python train.py --encoder_arch="caformer" --dataset="analogue clock faces" --encoder_mlp_ratio=6 --encoder_shared_expert=false --decoder_mlp_ratio=4 --decoder_inner_norm=false --residual_init="none" --eps=1e-06 --grad_clip=5.0 --warmup_steps=130
Rows from block 6 of the image encoder of a small encoder-decoder image transcriber, named by matrix and row number. Rows with one number belong to one neuron. Each number is 128 + 24 x the weight over its row's rms, rounded and kept within 0 to 255. All counts start at 0.
After each neuron's rows are labels from the 100 images, of 14848, where the neuron reaches its highest value: "strongest on" is what is common among them. Only what is clearly more common there than usual is listed. The data: analogue clock faces. In brackets: how many of the 100.
# fc1: MLP up (encoder.blocks.6.mlp.fc1.weight, 1152x192), inputs 96-191
# fc2: MLP down (encoder.blocks.6.mlp.fc2.weight, 192x1152, transposed), outputs 96-191

fc1.178 [107 142 138  89 147  84  60 147 158 126 144  96 138 151 109 149 123 129 141 100 138 123 101  88  86 105 145  86 126 115 100 110  97 103 135 138  95 135 138 121 101 107  91 128 143 149 131 108 165 151 132 143 147 112 123 134 143 131 168 154 118 124 146 111 115  93  80 163 106  92  93 123 117 172 121 102  94 152 155 130 116 140 146 144 148 136 144 170 126 108  98 136 107 158  94 132]
fc2.178 [140 141 111 207 147 156 153 109 116 105  94 177 151 140 136 126 131 148 175 159 150 135 127 122 138 111 134 156 106 115 144 137 179 116 142 121 147 107 127 109 124  98 109 114 111 136 165 147  62 141 148 136  79 147  98 124 138 178  55 112 155 140 115 134 137 156 142 114 185 146 105 122 147 145 131 151 131 135 108 154 139 136 137 120 136 118 126 131 118  95 124 107 128 144 199 144]
strongest on: hour 11 (48)

fc1.152 [ 82 113 149 118 131 115 116 145 167 173 117 110 153 125 124 147 100  85 115  98 130 137 112 118 141 140 116 153 129 131 105 142 123  96 157 125 121 162 128 119 113 109 167 170 146  97 116 128 100 134 142 113 157 120 151 112 186 106 142 172 180 127  94 101 139  75 170 109 144 138 145 101 159  97 108  88 116  99 102 144 125 128 123 142 150 110 146 162 144  98 121 166 103 121 102 158]
fc2.152 [ 93 124 158 153 169 175 120 103 155 152 149 136 150 144 138 135 110 124 150 149 113 142 145 108 150 125 131 121 149 103 164 134 152 140 153 110 102 145 159 123 138 129 147  87 112 112 118 113 133 102 111 151  89 143  90 131 122 140  68 126 110 157 146 103 118  99 153 112 169 138 149 179 149 151 156 184 112 169 139 121 154 116 144  98 130  96 100 128  94 114 113 104 160 175 140 126]
strongest on: hour 10 (38); minute hand past 10 (29); minutes: 50 to 54 (29)

fc1.532 [113 143  87 127 149 119 125 105 128 109 130 103 129 106 149 104 142 149 128 134 100 114 146 115 156 117 138 134 133 151 133  96 177 152 154  89  85 150 152 143 145 146 120 122 118 126 120  93 142 144 133  92  87 162 127 179 124 174 120 129 162  99 101  65 140 139 122 107 131 146 152 141 150 145 170 134 144 115  90 172 133 162 110 108 140  99 138 159 145 125 152 125 154 115 123  97]
fc2.532 [159 115 155 108 121 169 160 130 135 108 111 110 137 129 139 158 136 113 127  89 109 104 115 131  74  95 142 139 111 109 207 116  86 136 120 121 114 138 151 143 112 115 116 118 121 110 150 122 138 133 117 112 188 118 134 116 105  71 109 103 105 141 137 163  97  81 148 162  93 170 158 135 163 138 135 122  80 161 121 143 128 117 109 112 118 126 155 112 109 214 118  84 108 159 154 125]
strongest on: dark face (79); square case (61)

fc1.110 [106 118 146 107 115 100 143 110 125 110  91 113 120 156 134 102 145 149  97 136 129  89 116  85 136 147 112 127 105 127 131 149 130 112 112 114 125  96 123  93 122 128 105 112 138  96 124  88 120 119  95 143 155 110 144 106 156 148 135 129 171 135 138 121 171 118 177 116 146 122 133 165 184  74 148 142 121 101 114 116 171 134 100 179 100 117 118 150 145  99 166 114 126 101 107 111]
fc2.110 [107  96 127 155 158 128  99 126 101 108 117 114 144 153 121 142  93 114 130 168 130  99 178 144 127 159 133 105  96 139 157 137 177 150 114 128 146 109 147 106  79 102 145 126 156 131 118  78 143  97 126 128 167 111 103 146 150 154  97 130 123 131 112  99 173 114 128 107 122 126 167 105 149 143 116 116 142 124 126  99 147 131  96 160 174 161 119 145 114 186 136  85 146 142 152 104]
strongest on: minute hand past 7 (57); minutes: 35 to 39 (57)

fc1.436 [ 76 128 145 128 121  90 119 118 106 150 118  97 112 126 149 112 100  90 130  62 167 151 137 126  79 112 106 113  96 139 110 130 132 135 139 110 124 149 120  99 141 137 155 170 110 125 134 119 182 129 137  99 187 138  90 115 121  79 146 116 136 121 107 148 165 144 133 152 104  98 116 142  97 152 122  85 116 146 108 124 140 132 149  96 131 113 161 124 131 121  84 145 118 110  83 162]
fc2.436 [124 123 100 162 117 143 168 129 136 123 129 178 119 157 133 159 121 125 146 187 151 131 135  90 125 137 114 199 136 128 135 133 192 143 113 131 101 124 160 130  94 159 127 107 127 103 143 108 124 143 124  95 114 125 140 146 115 216  83 148 116 146 113 137  90 128 107  91 182 126 103 132 161 123 121 164 119 118 148 121 152 109 135 101 140 122 116 104 154  99 113  90 143 116 175 107]
strongest on: hour 10 (34); hour 12 (27)

fc1.109 [137 138 131 100 158 100  84 125 163 143  92 114 134 135 144 130 103 119 100 153 136 102 128 115 146 120 125 141 133  85 134 120  76 112 130 129 126  90 132  87 132 122 146 148 113 142 121  67 155 102 111 120 167 179 108 122 170 145 143 128 138 123 100 153 135  90 119 135 133  92 131 144 127  96 156 141  99 108  77 151 159 109 124 116 105 143 155 125 125 127 142 148 149  90 106 155]
fc2.109 [124 113  77 154 159 178 107 151 146 149 155 125 116 130 128 123 149 112 143 158 139 149 153 138 142 115 139  43 149 153 164 126 220 119 123 117 121 124 161 137 116 142 138 153 104 157 119 117 139 123 148 118 100 156 108 114 144 153 107 151 126 137 146  97 125  98 149 104 136  85 142 137 140 171 106 119  87 142 158 118 126 113 128 137 150 123 121 152 130 165 132  99 132 117 144 135]
strongest on: minute hand past 7 (47); minutes: 35 to 39 (47); hour 7 (27)

fc1.96 [ 99 159 128 102 150  65  96 109 123 156 127 151 105 150 144 136 140 147  93  72 173 119 151 129 140  96 100 122 105  97 162 111  89 141 108 125 154 103 143 102 185 144 181 151 135 145 160  90 128 118 153 109 146 138 104 125 167 113 161 131 118 157 126  93 119 136 153 141 128  94 110 150 146 137 106  53 114 153 162 107 119 157 102 127 132 148 133 100 151 134 134 166 106 145  83 108]
fc2.96 [159 141  87 167 113 134 160 128 135 101 135 145 137 157 101 139 130 134 155 165 147 115 109  99 139 176 139 148 117 131 159 127 165 148 155  76 135 120 152 144  88  92 125 105 131 116 120  87  89 145 105  76 121 111 113  90 123 115 102 159  74 152 108 117 101 127 102 105 137 145 134 156 143 112 102 125 132 103 136 125 113 122 101 148 131 117 135  90 131 179 128  44 134 126 171 138]
strongest on: four ticks (56); hour 11 (39)

fc1.180 [ 94 124 172 113 189  79 114 125 129 149 117 180 136  97  99 157 104  93 159 118 134 134 122 137 133 112 112 103 121 116 127 146 168 125  96 130 102 145 116 108 136  78 147 118 125 151  95 102 122 129 144 102 125 158 102 111 136 139 128 107 115 154 130 136 102 118 122 113 133  96 161 155 137  96 121  77 146 166 110 135 142 102 168 101 120 112  94 117 132 132 127 127 121 139  59 117]
fc2.180 [133 131 181 189 102 212 149 122 152 161  89  93 119 143 103 116 133 142 136 158 104  86 126 134 188 103  96 149 153 127 110 133 138  77 119 131 136 147 119  85  84 103 151 127 116  87 137 142  85 148 129 123 101 101 111 126 151 115 105 132 132 118 115 134 136 159 138 155  91 117  94 101 163 119 103 119 142 108 176 157  96 158  89 187 134 113 127 161 114 127 124 119 105 167 153 102]
strongest on: hour 11 (36); hour 12 (35); minute hand past 11 (31); minutes: 55 to 59 (31)

fc1.723 [131 135 144 130 165  89  92 115 162 103 127 122  96 145  99  96 131  88  91 110  99 160 105 146 118 164 129 117 155 154 109 136 110 120 109 137 121  94 143  98 110  81  91 130 162  93 154 120 131 127 117 124 152 159 137 125 115 168 111 134 111 133 141 150 153  84 172 155 102 101 132 122 132 125 126 104 133  96 141  82 189 121 116 109 106 111 111 147 107 145 110 161 116 144 125 159]
fc2.723 [115 108  64 179 154 149 127 148  99 136 148 102 132 115 102  94 101 114 172 139 121 118 105 115 135  87 100 156 146 145  74 109 175 121 137 147 150 127 153 113  98 138 105 149 146 143 143  95 101 109 143 163 117 127 109 138 111 138 141 125 140 159 123 111 146 169 146 116 155 161 113 117 145 142 113 137 126 103  91 100 108 164 120 108  81 122  94 120 157  87 102 107 144 110 163 127]
strongest on: minute hand past 10 (33); minutes: 50 to 54 (33)

fc1.596 [106 116 170  69 127  93  89 126 143 143 100 145 127 150 123 129 111 147 117  96 170  77 138 118 128 142 144  96  95 137 146 120 129 114 145 131 116 142 109 100 148 163 131 153 131 111 170 135 140 122 134 136 178 139  97 137 127  99 156 149 135 123 105 120 182  92 114 156 108  78 111 103 114 114 126 107 107 103 122 127  95 141 140  92 125  99 141 152 100 134 103 154 113  97 131 136]
fc2.596 [136 128 103 171 134 167 135 148 117 147 109 151 145 121 160 127  96 119 182 190 131 143 129 152 133 167 106 144 108 105 167 109 143 121 128 108 146 109 135 156  89  95 152 145 117 127 119 117 131 106 104  96 118 149 146 132 120 176  73  82 132 109 138 150  92 141 138  77 166 133 119 130 144 148 147 164 136 146 149 102 133  95 134 164 130 150 150 152 120 169 118  63 131 142 159 150]
strongest on: hour 10 (86)

fc1.609 [ 83 129 169 103 151 103  74 131 149 119 106  98 125 138 107 169 118 140  75  62 173 147 114 105 133 118 118 138  91 173 124 108 104 142 104 155 139 122 147  94 150 118 146 135 130 117 140 119 121 123 127 114 155 160 124 117 149 104 147 146 134 168 137 134 123  76 152 168 105 148 118 140  98 131 123 121  88 104 123 130  98  94 140 161 112 132 121 129  88 127 140 170 134 159  84 144]
fc2.609 [156 137 115 165 126 164 129 120 110 112 125 157 134 121  98 141 121 126 142 210 116 111 163 122 144 127 152 135 140 110 147 127 199 133 159 125 151  99 147 118 181 148 103 146 143 175  95 132  70 131 166 150  88 152 144 175 137 164  97 110 165 138  89 109 137 150 109  72 151 118  96 117 141 118 116 130 149 137 130 135 147 124 113 117 115 144 150 116 112 171 107  86 138 132 152 136]
strongest on: minute hand past 7 (39); minutes: 35 to 39 (39); hour 7 (31)

fc1.53 [ 75 141 169 127 129  96 106 134 160 143 107  93 106 138 103 119 153 112 103 120 141 122 101  93 160 136 119 126 126 137 110  85 136  96 139 126 134 144 138  92 129 100 126 124 184 149 136  92 101 124 140 125 178 172 134 150 127 121 134 164 161 150  85 108 144 105 136 124 128 115 144 126 148  95 105 130 115  83  88 117 109 119 143 103 110  94 117 141 118  89 163 166 136 132  76 128]
fc2.53 [103 113 117 157 128 117 129 107 166 156 131 133 127  95 122 153 121  95 186 172 110 145 120 147 151 122 129 127 119 126 169 112 186 111 128  84 134 153 100 100  85 117 147 107 148 121 119 129 132 148 154 133  89 133 122 149 108 186  90 128 116 134 138 127 129  77  95  96 143 153  99 109 145  89 135 158 129 100 153 136 132 146 151 101 104 137 108 138 117 115 102  67  97 139 183 111]
strongest on: minute hand past 7 (68); minutes: 35 to 39 (68); hour 7 (33)

fc1.68 [103 151 129 136 176 134 130  93 155 109 113 132 139 147 129 144 131 138  83 129 126 127 139 126 152 158 162 174 164  86 146 116 157 129 109 109 169 161  74 144 163 142 143 140 131 107 147 158 127 129 141 105  46 103 131 165  95 144 122 135 148  98 162 127 148 169 133 119 172 156 182 122 181 114 135 125 134 162 151 115 155 108 112 126  94 140 138  94 100 144 138 145 141 123 174  87]
fc2.68 [132 127 155  94 119  70 154 145 122 137 141 139 136 117 104 139 105 149 214  65 134 158 109 105 113 107 101  60 126 116 153 108 134 122 144 135 118 106 128  86 124 111 108 166 111 146 105 113 169 117 116 113 159 143 149 128 140  53 132 100 121 107 104 121 127 112 127 117  48 118 103 138 112 110 132 144  98 136 123 123 132 149 123 138 135 134 136 121 124 194 125 123 153 179 170 133]
strongest on: minute hand past 12 (31); minutes: 0 to 4 (31)

fc1.360 [104 133 139 156 142  95 123 110 108 125 125 144 147 122 147 122 162  95 116 110 119 151  78 129 114 110 139 160 110  97 117 161 125 132 161 141 140  91 162 117 139 102 131 145 127 100  92 157 138 114 148 137 160 145 104 139 160 175 102 105 106 113 132 149 142 136 125  91 158 107 168 145 136 141 157 120 126 126  93 117 154 144 131 123 134 149 112 105 151 123 155 140  95 148 128 137]
fc2.360 [168 100 138  87 134 140  44 156 132 122 170 121 109 134 148 106 149 144 109  86 110 100 177 109 138 143 129  85 150 140 133 143 179 186 144 142 137 135 142 186 115 144 134 105 120 180 116 106 113 129 135 132  70 104 145 145 142 148 178 119 136 104 139  96 114 154 142 174 159 142 126 137 122 125 115 124 137 143 161 109 163 131 167 146 141 117 143 134 123 100 143 122 123  86 120 124]
strongest on: four ticks (62); square case (62)

fc1.595 [ 97  98 182  54 140  56  84 135 108 136  89 114 138 138 116 125 138 125  99  64 157 150 112 136 112  90 113  92  98 153 126 125  57 113 114 138 108 124 134 111 132 122 144 115 125 119 127 102 153 113 108 132 186 129 128 151 135  76 197 150 135 155 124 118 123 111  83 199 119  92 115 160  86 123 129 110 123 134 109 135 125 116  97 116 134 118 135 113 110 120 107 153 119 122 133 133]
fc2.595 [146 122  62 190 140 168 134 119 130 148 133 132 124 141 146 128 116 127 165 200 108 107 146 128 182 170 152 150 142 114 164 140 189 138 133  70 141 102 156 122 137 118 115 146 137 112 115 153  98 122 137 138 101 111 130 123 125 199  81 129 153 111 148 103 137 147 143  84 175 120 137 126 171 120 138 123 105 127 111 128 191 140 111 148 140 123 122 122 123 142 131  72 123 133 171 115]
strongest on: hour 12 (48)

fc1.140 [132  97 113 155 123 152 151 111 121 139  85 101 134 134 135 134 138 123 118 141 100 130 114 128 151 137 144 177 136 101 142 148 116 123  92 145 150 131  95 142 178 107 144 120 137  98 140 124 106 132 124 131 102 155 134 131 143 144  86  76 131 129 119 138 130 135 179 126 169 147 159 117 116 143 155 168 141 107  88 127 111 122 101 145  61 151 183 114 167 148 134 121  93 177 150 152]
fc2.140 [136 108 145 153 141 175  66 149 125 155 135 110 113 108 148 153 116 133 132  52 115 130 147 117  89 114 144  67 144 131 120 106  49 136 118 116 121 115 119 130  89 127 110 130 134 130 145 156 121 128 101 151 196 171 147 139  97  46 106 161 103 130 120 109 170 109 117 149 105 100 115 137 116 122 110 152  98 130 131 118 157 133 109 123 128 151 101 127 130  97 127 137 147 144 150 136]
strongest on: dark face (96)

fc1.699 [129 112  78 122 134 128  90 172 131 143 116 100 108 104  97 121 126 141 100 124 116 116 105 112 102 146 122 180 111  99 148 129 147 138  99 116 128 133 155 144 154 100 141 175 157 148 158  93 109 101 158  96 144 138 120 158 118 175 135 166 125 128 112  96 144  91 111 132  97 115 110 107 117 110 157  86 114 144 166 166 167 152 157 123 149 120 115 153 117 127 145 188 132 111  89 155]
fc2.699 [ 95 128 153 159 136 111 111 102 131 145 113 166  91 136 145 123 113 124 157 126 163 108 140 158 130 128 145  96 141 133 137  92 132 122 161 107 149 104 148 139 134 141 152 129 143 128 171 151 106 140 132 101  82 164 144 106 125 109  93 125 102 154 128 145 167 143  97 129 118 109 150  90  84 114 112 228 106 163 100 105 109 129  97 132 118 142 118 105 135 109 116  94 143 159 119 148]
strongest on: minute hand past 10 (33); minutes: 50 to 54 (33); hour 10 (31)

fc1.32 [115 117 155 124 146  83 111 121 137 152 105  91 132 115 170 148 148 110 112 102 171 101 116 123 113 145 142 126 102 134 120  92  92 141 128 112 118 109 122  74 165 123 115 173 148 144 158  92 172 144 137 100 169 152 141 150 147 143 166 157 142 125  99 136 184  91 111 167 120  98 115 117 118 111 161  73 105 146 134 109 109 162 145 154 146 140 145 140 148 130 149 156 121  95 134 163]
fc2.32 [123 124  91 179 115 177 150  94 127 134 112 146 136 135 133 118 146 135 183 146 139 101 140 114 133 138 148 119 144 131 182 115 177 114 101 100 107 109 145 176 130 122 100  95 117 111 147 145 126 143 135 150 122 153  99 100 146 155  53 100 116 147 138 127 133 103 140  96 168 134 126 115 103 155 145 139 125 116 132 133 148 118 146 139 171 116 118 142 114 191 110  90 119 183 188 134]
strongest on: hour 10 (76)

fc1.714 [133 132 156  80 138  81  99 121 155 152 104  97 157 114 122 160 154 139  81  85 144 137 137  96 120 140 108 111  73 110 128  84 121 138 135 175 142 136 144 118 123  86 170 118 132 126 120 102 171 133 125 125 122 110 109 151 131 115 122 130 140 126 110 149 119  94 125 153 127  94 104 150 122 146 149 121 117 124  96 156 147 130 148 119 139 119 157  99  99  86 150 137 122 117  87 113]
fc2.714 [123 128  93 157 127 150 122 116 129 130 132 148 141 109 119 149 102 106 172 158 162 168 121 152 136 152 116 138 117 128 201 151 182 109 162 123  93 143 122 152 121 129 157 134 135 140 134 117 145 120 131 171 108 147 106 107  99 156 140 124 136 126 106  73 137 125 146 101 184 138 140 127 134 151 126 144  89 114 155 109 178 146  96 155 132 125 158 100 142 155 103 130 150 118 163 140]
strongest on: minute hand past 7 (27); minutes: 35 to 39 (27)

fc1.74 [114 133 169 142 151 142 119  93 102  91 144 151  89 158 168 163  96 119 104 108 135 146 137 131 149 132 152 168 161  94 146 138 187 150 139 155 180 152 111 152 114 127 144 135 138 112 129 121 114 149 124 130 117 110 123 144  98 153  96 107 129 111 125 127 134 157 134  95 185 139 119 112 159 146 140 126 133 134 154 148 121  86 122 138 117 130 143 114 101 100  93 111 142 149 119  92]
fc2.74 [106 134 126  84 132  89 130 138 127 113  92 156 115 132 132 152 159 159 173  93  99 142 143 151 144 193 139  38 147 109 182 142 104  91 116 127 112 108 129 135 129 131 122 109 124 105 110 155 161 131 140 137 113 142 144 139 148  86 122  79 133 127 121  82 102  70 143 155  75  86 150 139 103 116 111 130 150 125 128 141 168 148 140 122 125 117 117 148 125 184 140 103 136 159 136 152]
strongest on: minute hand past 12 (35); minutes: 0 to 4 (35)

fc1.327 [125 134 157  99 147  60  65 139 131 150 108 116 139 125 130 136 125 110 151  73 128 162 109 106  92 101 116  69 118 121 122 124  93 101 121 156  98 127 130  97 148 110 106 143 145 156 162 134 187 111 128 105 174 140 104 136 154 110 183 129 145 145 134 155 143  87 112 178  76  90 103 135 130 150  97  85 110 131 106 134 113 133 130 115 151 129 103 134 132  94 133 164 137 135  88 136]
fc2.327 [165 128 109 225 130 179 152 134 120 121 152 182 122 125 127 112 138 139 161 195 129 124 110 133 143 122 145 180 128 125 125 141 199 147 141 106 137 107 126 117 113  98 121 115 130 112 127 125  87 120 141 134  63 119 125 109 141 188  72 143 143 138 123  99 116 172 130  72 197 151 140 132 136 119 124 140 143 104 126 129 147 148 138 127  88 114 141 125 130 124 109  76 106 132 153 140]
strongest on: hour 12 (49); hour 11 (25)

fc1.508 [152  85 138 155 118  78 118 169 149 110 103 114 119 121 128 111  96 107  79 108 185 125 155 101 106 148 126 117 125 110 146  96 124 114 108  89 123 114 121  83 166 124 108 119 136  93 123 100 111 128 126 128 153 155 133 144 131 180 116  83 163 112  90 143 132  91 134 129 164 142 134  99 129 138 115 156 123  81 150 123 129 103 132 149 122 147 116 150 170 133 152 105 112 132 133 145]
fc2.508 [126 141  96 161 118 132 144 152 147 108 116 112 133 127 168 161 127 139 174 144 111 146 149 124 161 162 137  84 151 146 118 133 143  83 110 145 118 127 159 150 159 119 136 125  91 140 111 143  81 143 119 136 131 124 116 151 129 140 129 130 146 118 137  77  98 107 155  98 134 135 113 109 130 129 155  75 174 173 132 120 140 118 146 116 140 152  88 141 146  83 110  79 158  78 121 114]
strongest on: hour 12 (29)

fc1.498 [123 133 181 104 120  64  86 171 105 137 119 161  97 139 128 124 107 150 144  76 140 172 108 111  92 134 110 117 136 138 130 105  99 108 130 120 166 116 151 101 149 146 164 157 140 107  91 128 140 148 116 114 137 108 117 134 115 151  88  94 147 126 165 142 118 167 119 160 141  81  97 136 134 116 168  89 138 148 108 105 165 138 140 125 125  94 159 108 178 142 107 183  95 121 101  91]
fc2.498 [115 137  45 158 118 140 192 131 123  98 114 155 115 147 134 119 114 112  96 152 109  99 159 120 134 111 102 149 128 147 157  96 163 106 170 102 141 110 120 164 153 148 147 106 104 107 108 137 119 140 136 156 105 110 139 164 134 148 154 161  82 109 115 120 147 125 125 126 156 170 136 146 150 103 114 117 127 113 144 132 154 116  90 118 123 130 155 145 125 174 148  90 125 128 140 118]
strongest on: minute hand past 10 (32); minutes: 50 to 54 (32)

fc1.130 [136  84 124 123 128 156 131 128 136  95 141 119 121 118  97 161 107 149 144 119  85 134 148 116 125 154 124 173 146 103 151 127 134 112 142 159 158 124  99 153 130 161  98 111 161 115 144 148 121 135 115 140 121 127 123 132 106 129  87  57 123 128 157 112 123 133 175 101 132 158 142  95 137 104 145 158 116 120 124 125 113 115 119 178 116  88 137 138 142 129 115 119 166 145 169 139]
fc2.130 [ 84 127 151  81 138  69 117 143 135 142  89 127 126 139 126 134 120 127 156  83 114 137 163 127  20 135 136  41 122 139 168 130 156 106 161  96 129 127 135 130 136 136 132 131 127 129 128 133 159 139 141 136 156 179 123 140 135  98 186 130 156 134 118 107 120 104 120  94  59  96 125 116 112 127 142  84 103 134 128 119 129 112 133 123 142 110 109 145 142 149 139 128 132 158 198 118]
strongest on: minute hand past 12 (32); minutes: 0 to 4 (32)

fc1.520 [ 72 146 122 105 127  82  99 177 136 133 143 110 138 162 134 132 131 119 108 123 160 106 111 113 103 102 129 130 123 123 137 123 114 146 108 155 165 141  80 101 160 130  97 109 156 150 135  88 101 166 146 140 141 152 133 101 155 117 127 100 149 137  87 139 144 130 137 154 143 151 103 115 160 101 136 101 113 113 130 119 133  87 156 157  79 109 145 101 161  96 140 104 101 135  89 131]
fc2.520 [103 146  73 156 147 156  86 136 121 129 114 150  88 143 104  92 131  93 207 168 158 111 159 119 197 104 119 130 168 122 120 152 169  98  93  94 127 131 108 107 156 110 108 103 100 109 135 119  90 136 114 115 119 167 127 121 112 131  87 162 126 112 156 161 104 167 164 116 139 122 135 121 118 106 114 146 163 120 122 112 106 114 146  98  87 156 116 107 108 132 110 114 132 119 132 104]
strongest on: minute hand past 7 (28); minutes: 35 to 39 (28); minute hand past 6 (25); minutes: 30 to 34 (25)

fc1.200 [115 111 181  85 116  78  81 124 139 140 123  92 134 108 145 116 163 127  91  55 145 146 148  95 105 119 103  80 114 122 123 114 107 104 126 153 104 104 153 113 129 135 136 155 109 145 158 137 169 126 150 117 166 120 119 111 148  69 173 114 146 159 143 160 128  93 112 151  74  96 123 145  88 116 109 121  99 120 131 150  98 131 142 133 134 118 114 134 125  79 132 185 117 109 103 153]
fc2.200 [145 124 118 180 116 157 169 150 125 137 122 186 128 148 131  97 140 112 175 184 134 126 119 145 148 136 144 170 151 109 128 112 215 122 166 112 153 112 104 140  89 125 135 136 109 133 116 129  99 119 169 144  80 123 124 149 126 195  93 142 121 116 124 146 110 140  98 111 181 114 122 115 122 114 154 149 117 141 118 148 186 112 134 128 131 115 155 137 155 143 141  86 126 148 158 123]
strongest on: hour 12 (41)

fc1.704 [141 149 105 173 144 152 170 124 141 117 139 141 139 103 134  96 102 119 163 178 132 149 125 143 151 119 127 201 160 127 145 124 183 150 148  92 141 119 128 155 142  90 123 141 134 105 121 125  96 134 133 125  87 130 124 131 128 197  77 117 124 154 148 120 120 175 142  90 165 160 129 110 152 121 121 131 145 100 125 119 126 131 151 144 117 147 142 114 162 135 158 129 107 136 152 118]
fc2.704 [151 106 119 217 129 198 121 119 117 131 127 150 121 142 123 119 129 152 157 161 146 124 147 120 126 114 119  99 119 114 168 137 161  97 129  91 142 125 127 186 143 118 118 122 128 123 106 115 164 136 162 136  81 125 139 138 136 165 127 112 144 132 119 131 109 161 119 113 110 104 146 109 104 129 143 114 132 128 134 112 119 125 137 148 116 138 144 131 127 172 120 152 135 166 179 131]
strongest on: square case (72)

fc1.608 [110 104 161 114 163  79 115 129 152 130 101 109 134 132  91 143 141 123  87 124 116  96 120 144  85 116 150 140 128  90 161 105 124 136 105 133 150 140 134  94 148 100 137 181 165 103 190  60 128 145 132 115 140 181 125 128 138 146 136 142 128 146  88 122 184 115 123 147 106 126 135 119 170 106 167 112 128 127 113 144 154  93 142 131 104  98 116  97  91 143 159 142 131 102  77 139]
fc2.608 [121 134  84 141 132 166 140  87 116 143 118 136 132 103 115 134 115 105 216 189 117 110  92 148 159 102 136 113 123 132 138 132 212  92 153  59 122 147 143 106 117 145 166 126 113 100 141 153  74 108 145 143 129 130 121 140 146 173  79  94 153 130 141 115 136  98 113 111 122 118 133 163 146 129 109  97 132 149 135 119 146 134 147 124 145 161 125 137 145 183 108 121 100 110 120 103]
strongest on: minute hand past 7 (42); minutes: 35 to 39 (42); hour 7 (36)

fc1.6 [104 117  99 167 171 157 113 113 154 117 117 160 150 114 118 142 139 123  96 157 121  86 117 108 139 143 127 130 173  96 113 174 203 161 102 109  87 122 140 134 146 148 119 155 133  90 126 154  76 118  86 138 135 122 121 136 117 189  80 109 111 119  93  79 120 109 142  77 183 170 164 150 132 123 164 157 156 118 154 126 131 111 136 106 114  96 120 144 127 147 161 122 139 121 128 138]
fc2.6 [107 129  48 101 113 129 152 120 117 112 145  91 120 128 138 156 115 127 107 208 115 132 129 134 152 182 120 146 138 124 110 139 145 120 137 154 112 126 116 129  98 126 125 119 121  97 129 135  77 109 119 137 101 109 133 141 118 113 118 115 148 126 140 130 132 132 132 102 162 123 131 150  95 115 142 117 100 124 131 131  97 124 121 128 109 130 147 131 129  96 121 116 130 147 137 140]
strongest on: square case (60); four ticks (58)

fc1.559 [ 74 164 138  96 109  86 103 105 135 155 140 109 137  87 132 138  88  83 111 153 155 139 120 123 113 134 108 186 144 133 124  82 141 154 131 116 139  92 123  85 114 104 135 139 113 157 156 138 105 140 131 160 144 121 155 148 162 104 100 145 137 121 129  96 105 126 129 122 128 125 127 101 110 101 151  96 151 133 135  91 161 149 120 126 119 116 125 128 126 126 150 148 130 143  71 153]
fc2.559 [ 96 170 129 142 100 100 105 162 134 161 115 142 132 115 115 155  87 164 104 142 104 150 102 121 142 182 153 115 114 110 131 134 167 110  94 122 126 109 153 149 111 146 102  89 110  90 147 151  71 116 105  95  65 140 130 125 151 110 127 156  81 122  96 156 142 142 123 139 151 147 165 157  90 134 117 154  75 121 139 110 119  93  65 125 144 147 104 150  93 149 139  88 108 141 139 136]
strongest on: hour 10 (51); minute hand past 10 (26); minutes: 50 to 54 (26)

fc1.396 [127  97 142 129 117 104 102 145 125 120 125 140  93 138 130  90 113 132 124 130 109 142 132 147 112 144 174 154 159 117 136  80 152 138 135 116 121  95  97 126 124 110 147 156 169 119  79  93  98 113 155 139  68 135 150 106 159 201 117 133  97 127 148 129 130 155 139 154 135 166  96 115 123 151 153 101  90 144  97 152  99 157 155 129  85 148 108 140 166 105 115 123 124 122 144 101]
fc2.396 [135 153  99 156 134 194  54 113 103 147 114  99 127 142 114 121 137 103 165 142 136 122 104 114 126 133  86 171 133 114 174 163 219 190 135  95 114 137 164 175 142 114 108 109  96 121 125 132 104 148 101 116 102 106 114 121 146 141 133 120 116  96 129 114 127 140 114 130 131 168 135 107 170 141 129 154 172 105 129 105 120 110 120 123 136 111 152  94 106 147 137 128 114 143  94 161]
strongest on: four ticks (62)

fc1.675 [ 78 129 171  83 105  89  76 138 156 116  96 140 104 137 155 129  97 106 135 113 179  98  93 134 123 138 101 132  75 125 134 115  88 132  92 118 121 122 156  82 111 115 155 130 150 142 133 105 137 102 136 142 153 189 103 158 152 118 135 132 168 134  90 150 149 117 152 142 119 122  95 125 108 134 137 114 114  93  98 116 153 134 104 137 150  93 127 137 115 131 157 175 109 141  95  99]
fc2.675 [186 146 110 148 152 170 121 128 104 103 153 148 107 113 112 144 124 116 173 175 127 143 147 111 121 143 123 104 119 143 115 124 186 152 132  91 102  96 114 153 147 119 110 102 100 114 125 116 110 152 133 130  81 149 109  97 104 145 102 129 128 109 153 125 143 110 126 113 159 110  96 110 164 156 113 134 167 153 107 135 141  96 150 159 148 151 144 137 121 177 123  69 105 177 186 123]
strongest on: hour 10 (47)